config = dict(
    conditioning='text',
    text_encoder_head_dim=64,
    text_encoder_parallel_block=False,
    text_encoder_moe='soft',
    widths=[96, 96, 192],
    decay_fraction=0.4,
)
Rows from block 3 of the text encoder of a small text-conditioned image flow-matching model, named by matrix and row number. Rows with one number within an expert belong to one neuron, the router's apart. Each number is 500 + 40 x the weight over its row's rms, rounded and kept within 0 to 999. All counts start at 0. Numbers have three digits each. After the name is the row's rms in percent of the matrix's.
Before each expert's rows are labels from the 100 texts, of 14976, where the router gives the expert most weight on average: "fires on" is the input token at the peak. Only what is clearly more common there than usual is listed. The data: rendered landscapes of hills, water and sky.
# router: slot weights (text_encoder.blocks.3.mlp.router.weight, 64x128), inputs 0-63
# gate: expert gate (text_encoder.blocks.3.mlp.gate, 32x32x128), inputs 0-63
# up: expert up (text_encoder.blocks.3.mlp.up, 32x32x128), inputs 0-63
# down: expert down (text_encoder.blocks.3.mlp.down, 32x128x32, transposed), outputs 0-63

# expert 7
fires on: "under"
router.14 101:541458547462416560496467512450573577503482485473476472503576523573515570431487445473474540458519522469457479504536524489492493507458531476547531530478460496443451536491518480437383508475499494
router.15 098:539460552466414562502466510450570576499477487473477469498567532574517576426484444471471537460517519466460477507542521497493492510462530476547532525484463495444458535491520478438385506475496499
gate.15 099:513526478525538482528468519565511457484568421491509509546446476502404477547523475565522448516422492522518493519431484468533518487527510516428496546458544432565518468485477486498538503536513493
up.15 110:550600447469538498566489493496480422523542513464536429493541538563465510520558452556543491450545498512486508467454412484430548472559533450447547471468496471489403527459494487478500506565490493
down.15 100:437502448556490441455478564550543468526529446521562479535494547592568524461544452473497527591490519495452489499466488515486536458504516440513527475468562559512438521481503522516563491553532505
gate.16 135:507500492525541487474517517589481476491536440568485580519426463451459439545476569512510448504459487559555490515458536453585501515493474544436458511527541472575574433497483506536545506497530514
up.16 095:538516502454508532501554516491481493543465518524445484471443487412500441545548591502522493409510531540574529449487514494512480540511490529434498564582510411481563430514493566503477486508476438
down.16 103:500548529477522457546417420475474566446472497397513544505522474491408456542465484571499472560435490446510478559501493534489454520456552519539528517488467508510482514530530520512511504486518500
gate.17 099:480521427553545441418540507540475420494549487491516522525506419496426435545507507540551490499465444546475544512423502470527474452517429505448463501471559483553480503484489559517579503558537511
up.17 123:474552409521475458503580549438502489493413514464509449528565503544474518499548446513561528469516491512442557491465475551477496440548476462478519497476513498496432542506507590502490522580535524
down.17 147:514501494510484294492470490523504496535489516468495537478511476515507460503505518520504507504490494462489473488490497515478503492512490475511470490484522510515483508500485482515548510508468525

# expert 11
fires on: "fog"; "under"
router.22 094:522491505538504598451516517535558474599501538546482496482414534480589535465492513444490456473530517511546487474568455533489551513508430504480478473567524484506504424513476492469493559473482498
router.23 095:527489505538505595449516512535563475600501535548482502479408529480589536466492516442489457473528519520539486472569454529490548514504430504479476476564524486506508426516471489470494558472486496
gate.0 089:483548441533520438523539546488515477466500449455518509580543503541454482493489435501512535535466526498455538543394501531488494435490477486507527480443503540553457568492527515539538505554525540
up.0 121:511554408550475473525549549468497489502461532422494508498562500535463469502568481522552542466478527497474540499429493535460454463566448457508472485466541520484447551501504531505511502588491530
down.0 141:510489517522503288484479489489521522542495509478511539480503503489545491492495508497492496517494480476489475489518503540476518486493519512527497505498494525493500497512493480494519497504543514
gate.1 117:526501511481515450536426519550523484462582407483536515565486473576478530502497478526501485490506508477504443545484477513504520503512572487474579558467485467566444504441504433511520477513502476
up.1 089:438480555531483529433537469467535530498441523477466546461568515473533483487451487468437526573492460533461559468530543465510551480432481486548426464529428538450521569567508549482460532478527525
down.1 081:614498513431471492589523513456459487446503464487484483512536468469413451556511546524506510386469587477508485494460498521525495528488509512439486565486501464509521511465483473510474531518505445
gate.2 069:459470560473539450507457472515496473432529479493547578509505492547482530493434458505428473502484465498476462515508557483532522511454586527525591525481473491521496536462540469523525465463572518
up.2 052:517586504587453580566455494446528505474514520399494480500527490502495498539551468574539504400543512505467481443483510579470505452534507494453523546505533471463480529536472521455503526528451533
down.2 072:470447534506564418543474508460575501494543509472577479542526492502563528523495441427437454602538495517487458515515505584448594520495564542552510489489449512480479477515508513527540511497499483

# expert 10
fires on: "noon"
router.20 131:538463493527459534554497517451532486560448494470429489478519492484515458492534517507504532533446537467460471439496500544465518467530447470550427493449487549474520531559444444425498564518465524
router.21 095:548495494523477553551476469485481484574459498450449504444463509475515447512550548511498471494452546466507458458498480535484497499565454484514407508462535512523537490520489431445520554510482516
gate.1 116:443453503445576483467554489549480481480555470602530504556491452459495486556465553454499476541515448570514539507489527456537514501472513538479540486522491503549538507490479572569563444494487433
up.1 136:454456507432536471496519470501458467511522442557518468518486426478456466549492573496511467516468469565512531479467572418567499500502518518491465509508519497519562514465506515565566455477496406
down.1 119:510530516441548498508567498482468520452502525535529436516557508500507495525517457479515513528578429585479584464500490528471488502471549528514587487488431500431486524526455568522477477503458485
gate.2 092:480488558431564505444511520576517548488542467528496563529499469477517496563445522469470484514555483542539493538510500501485472551396514530475585524553441470543522452520532541568484419448512441
up.2 075:483575554544504517437475428508512548525520570474534528466491516482457558502410495569522459527453481474565492553594435522491433563444489516482540461547522484498504433485551520515472534437548552
down.2 084:553513476483463448547517425528442409537552498563526495425505484548490452529570530495587489458538497515501520464481482475525493493548495451507449489511556514495470500431457460546525481528445520
gate.3 107:467556570536468483502498544462462511470446516493530469544419555489474549439435442519477537556463542468467463586545494522589507469475476547550475459472569541513549505501578478477511552427490554
up.3 128:509482473467554520447529461560544519503549516546508542502547472487528497544512537483543444456559448548547552472491478469444480558474534485450553523557473460508453432492467551552475450522511465
down.3 125:545492454506510484555497533548514440523556466477480486489462476499562468502567510455495459448528476519576502451489487549426528519548475450441459541527480457514468462492420433489521469531461519

# expert 2
fires on: "overcast"
router.4 066:553441556491508587468455465494540555471485547488456514527537473499475492517516514486456535487499491433503440523553453513529538540488528531574603521518489497494485494515515461472408513466496502
router.5 067:554441558484500583469460464483550560471484541486458518523547476509483501515519512486453533475492487424502441520552459506526538541497534522573598521526486500494474499510520467471403507473490496
gate.1 113:452492483505538482465509537573529433462529421553511560539472462506481449510479525491509510552492468555489509540446527451568516470492510522491578471481512514602509493482495499564550482497523486
up.1 072:502526482466504520516522490513488580508505502447509506495575523512448505562503492545478512522535487463502563417498484506415545499457462480484443521512425493451451564533429550472452481526514482
down.1 088:501583549492511586513540533442433500441450500467496454557514459448381487547465504589492519465455532487496484550512464478575452501483490566475501510496517487513522521498512507498438562463500518
gate.2 092:450449518482556485453487522597553503457572437549511555530504419493492465510455530464483510551522463563489525525475543446521556492444518545494535489484447514544540539522493520529512471468519456
up.2 088:559437555428541460532493488527450529462527483489518496535555426477556470575486499505450545502535468519456528531492486536417553479472535509554514500488424513503520569482508482560554447481502429
down.2 077:564481481503522409547510563563503517505479436481577502551517465540476461573514507497537521485467594511478518577479488483480529482484473468463459543494478461502457482487505460598536523493471476
gate.3 087:457497504444546473465458517556495486443552453503543558551477456485466487557468495519497443563508443510550501510488503471499487547461526560459549516497464449578493457483481506548561456493536456
up.3 079:501490533444536505502511522522462505487524447531489530474546501516609509506501433462465545517577416529466495494495483533394572479500532450523544503531434507488428535508486533526480435495520457
down.3 074:565497508496516416479516518495517574418483438476520537591502480460473431568491478484436507513464530480496451567460458598501486499484516563505520562473477489535536456500501529506532482504445545

# expert 5
fires on: "overcast"; "noon"
router.10 092:519491501571493578456479496534547474605503547529478493477428529495564513449492530504524452489456519491528445477571434499548542522518427519479444461530568497522513425453473458449490586468499547
router.11 098:518493507565485564454480495536553482596505549538478485482434532498566521440494535501531461484454516490528445476574441499539540525522420515487439460529573497518508432452474454449485577465494552
gate.1 079:482423503467565508503488569618497484555537443552482545543425476459550466527474546429450515519527508533517479539470528485509539497470512511487550514512468502566539437474509511544518451477501486
up.1 078:503494506442515471521495477544475464463557468488524437519452472473473515554506545541532394454490474502585509506465482508524505562513511582412540547547533404516535427454507528499550499497491477
down.1 084:558474482521507472536485529507502503543588488478522465528515501533595506519509443476489584553527520451436488509518444519430582464507500491579488468421463564484463513476427437523492497524464515
gate.2 125:547527501433519497491500523543439525502494530501481477478464495450479481577498586548516500431530528518575475530521468515490431586498495537455508580580525426493543425465525551570508448469519431
up.2 142:441458545511551444459500429510506480451550464494578528547455480487460521481458466504484424567452434516530493555515505493553530520481563570521569465481520485541538472468553509516554505477558498
down.2 151:430557494486511464463510402502466484558546581497571489464528542505493510495501472515601472547559394477533559483507433522453482521521502496497496466506513495449457500502473511485496486519504526
gate.3 087:475444480473535468508494522555519507461573434508547549541468477538487535531511480490507462539481474532542520484450527447514466540515517526439532565496486436566462487487478495499527490516518465
up.3 055:477391520391509517513550529481557526537515498483502463511524511487600527452496519430500520536539505550475567488542591461466571491506483488510514522542481518458522522516517560474427502503528425
down.3 063:424531496423493563573493527450432449445456495499480451510492522530404473510494497571492486497484542511523530518445553473509507506489524421484547508540474466490477500548455510516544496531497482

# expert 18
fires on: "under"
router.36 097:540467532465440584507475508467578580501482482486473500493568526567552564432502437458479547453548510484454500468533517499479515488469541466539568502482444511452433532503487482441386504496494490
router.37 094:539470537469444590505473507472582582498485486490476500495566533568548566430497433459476550456546502489452503470532513499480519484464539463534573503482444509448433530512482482440386510495491493
gate.0 065:450478545503609473487479458529458489450494461486529507508445457475485506543441495487474460581503475505530456574520521509510472531454546580505531509519496460539508450492551531593567438439511496
up.0 106:484498480527432500489470454547481460501543496560495541447537439540467453478495560525502514489477495525464509484469577422550456448503483441513419460486546550531522532465485497536509452485482496
down.0 098:522507509463504497435562484596494478548572551579520517536451467490529524486500531520584445526506498511548589491561408486498523531500449494482455496548538457515481447462458544491475562501463499
gate.1 108:473489526493573417482473528530483511481491417486561507574421494477471482534444494531480471576460537476547448573510473522540516539455528572510511544496508464551527452471539486538550511469559493
up.1 114:494551487535427537484529468525522425499553547560461553418542477535474484476508534530538502465496440563461568445488538426514470464519468431467439467498542537514498547478460502507495497516448514
down.1 124:556537524484459531482560475496471480518492570589482496473488520462457537470486556546568507487493508484522535471555450423578477505494441503507448482523572494502488491493477515502469556453490537
gate.2 118:469428487473469504534556526488556511506487414602488489538506489515504500473516491429457518499486494584465513483443596452513500459502482499461521529472455512504594519544467529468501526532499474
up.2 163:470442453467481519538576525459563521517480446550504465545529520515516496462545465434479537505487497570449557457444565480491523440537476491470520501452446510473580551540456554439480528559484482
down.2 133:498469498542540491513462504519563486507523429494553491543469475575584534472513461398434468480553512536508476521516494507464524519517551456465609526543499468512436462445550510495511452502516450

# expert 12
fires on: "overcast"
router.24 080:493483528502500638453497519475596559508507518535494524534541483539471500501479450483479555514496461492461472524500483476548568480454514529551589460485467536492460520522490535454435543492540529
router.25 081:499477530503497634457498519477597557513514522533488523537543478536474496500473447483484559516490466495459471527497485479551568482450516531554590459483470534490460519518494534455439547492541531
gate.0 101:524500510540533463418495541553497530485510454500485583527422507419499510520466513495492475499445496481558444552484457545558457555490507562471502506519514461564529404524499529523556493486563521
up.0 088:484465486492526496565500484445495496528492533478511336537560567530490499537504452462483483509540507522470514507485472523433540474506500525474530505468503496469488521501505536458501552551475512
down.0 091:444421480532492500490480547511567500490478466484456561519473428482564507480478482426416474570470487524509446520523528552486557505488531492528487550509503498540542474536519510451515500501552524
gate.1 085:438510441512545438488513498582491400493564470537572526572475419495472459512525480511513464545476447551514521520466468465533484505524487516469510499490581445558495467434483536524560516533504482
up.1 086:449507474509568434476558534524453440503459519553533497546444471476488466491513536506523495465483455539537535541492439496511508508518449493501461461526609494509538450436526566550558498490492516
down.1 115:547513480503464280488475465474536508522520532496481513459522502512504525473542477518544491480499493457490513431516489525499507478541462491503495489502517491490461495508416487465474526528451534
gate.2 124:503483516499583465468498514569475481481552438536502553561427479472454454559465546519491450521446482550546484549475503459561506529488494559466499519497509443598538447497517489525571487485501485
up.2 097:427522480549482527451510518444509547480473509449517427516546527509481590481512395496483523543492494517430524490502517526498517422508507529491518461469505545461513544515486523457482548531562534
down.2 086:442400485534525480499517545613544513568517441522482526533461462485569417524494549439477502473513535533513476507480520499483501523494480518469465562524518478573524470513493498514564456504490458

# expert 16
fires on: "hills"; ","
router.32 123:475548475534447462487563480466454479469428592503511493486544483489467495458486478523571522494520527476478569499512465507517405484510458480535453457497560541484480513525535563530536489531455537
router.33 118:490554459558455461481563494471450485475435605476503510486540483495457495476492471531561531467505517464470551507506449536519419482521467485529484453501568540491480506505552568528532500526501545
gate.0 056:454520558461441456521527472483493458442510509487542543494570487565516422464440465477513510549555454488462549500518502539449467460429579426549506487477496521432440564511527535527553433458470510
up.0 066:476496525463446457517542496495478478466498521515520560489574499547530420474468479474518508510585457500461546490513499531445459460444575415537506470475491529413446569515511552533549422482419488
down.0 131:514505493514499269516495502500507477513479503487536510503507493505499490510496514515517509510491518487499490504506501496502516494491500519502486498493513504505514510489494491522521510504497513
gate.1 092:541440541484469537524414517577528562525512401458446524472480473525510548504468488483424516504508562483510428511512546467499506546441534504494544547520424470540464487510484453511474476460551441
up.1 052:457448534415527482531545494439532524524574434504539469520510491414496484535485491437494495551527463542531540501498543483468525515520519540445572507485466482477558481506495512492525471522530428
down.1 069:490579476524571407439516456578502469504535536554516520518497426481518420605476530554534486498497451556547535514458452544503562525534511514520533492554527490567441473499476531514555539501409504
gate.2 093:532440543440472523512461492546550547488521413521486533517476493512485548509468509479453484520475540511528456512517556452549528562471542532474534572512459441521521494483491445485465508469560450
up.2 071:468502477553533507479537468477494486515469491505517513518410486491479472552539517549520427516386471547493515457456520475558473471538473550473425490477543478568555469509469489454585548516482555
down.2 074:510435490458489452571431517487544547510488473403478526473555526582532512502486482453405554461525544459475441526469507501419500491440592435501545570487405493473469530491540451519476436498456440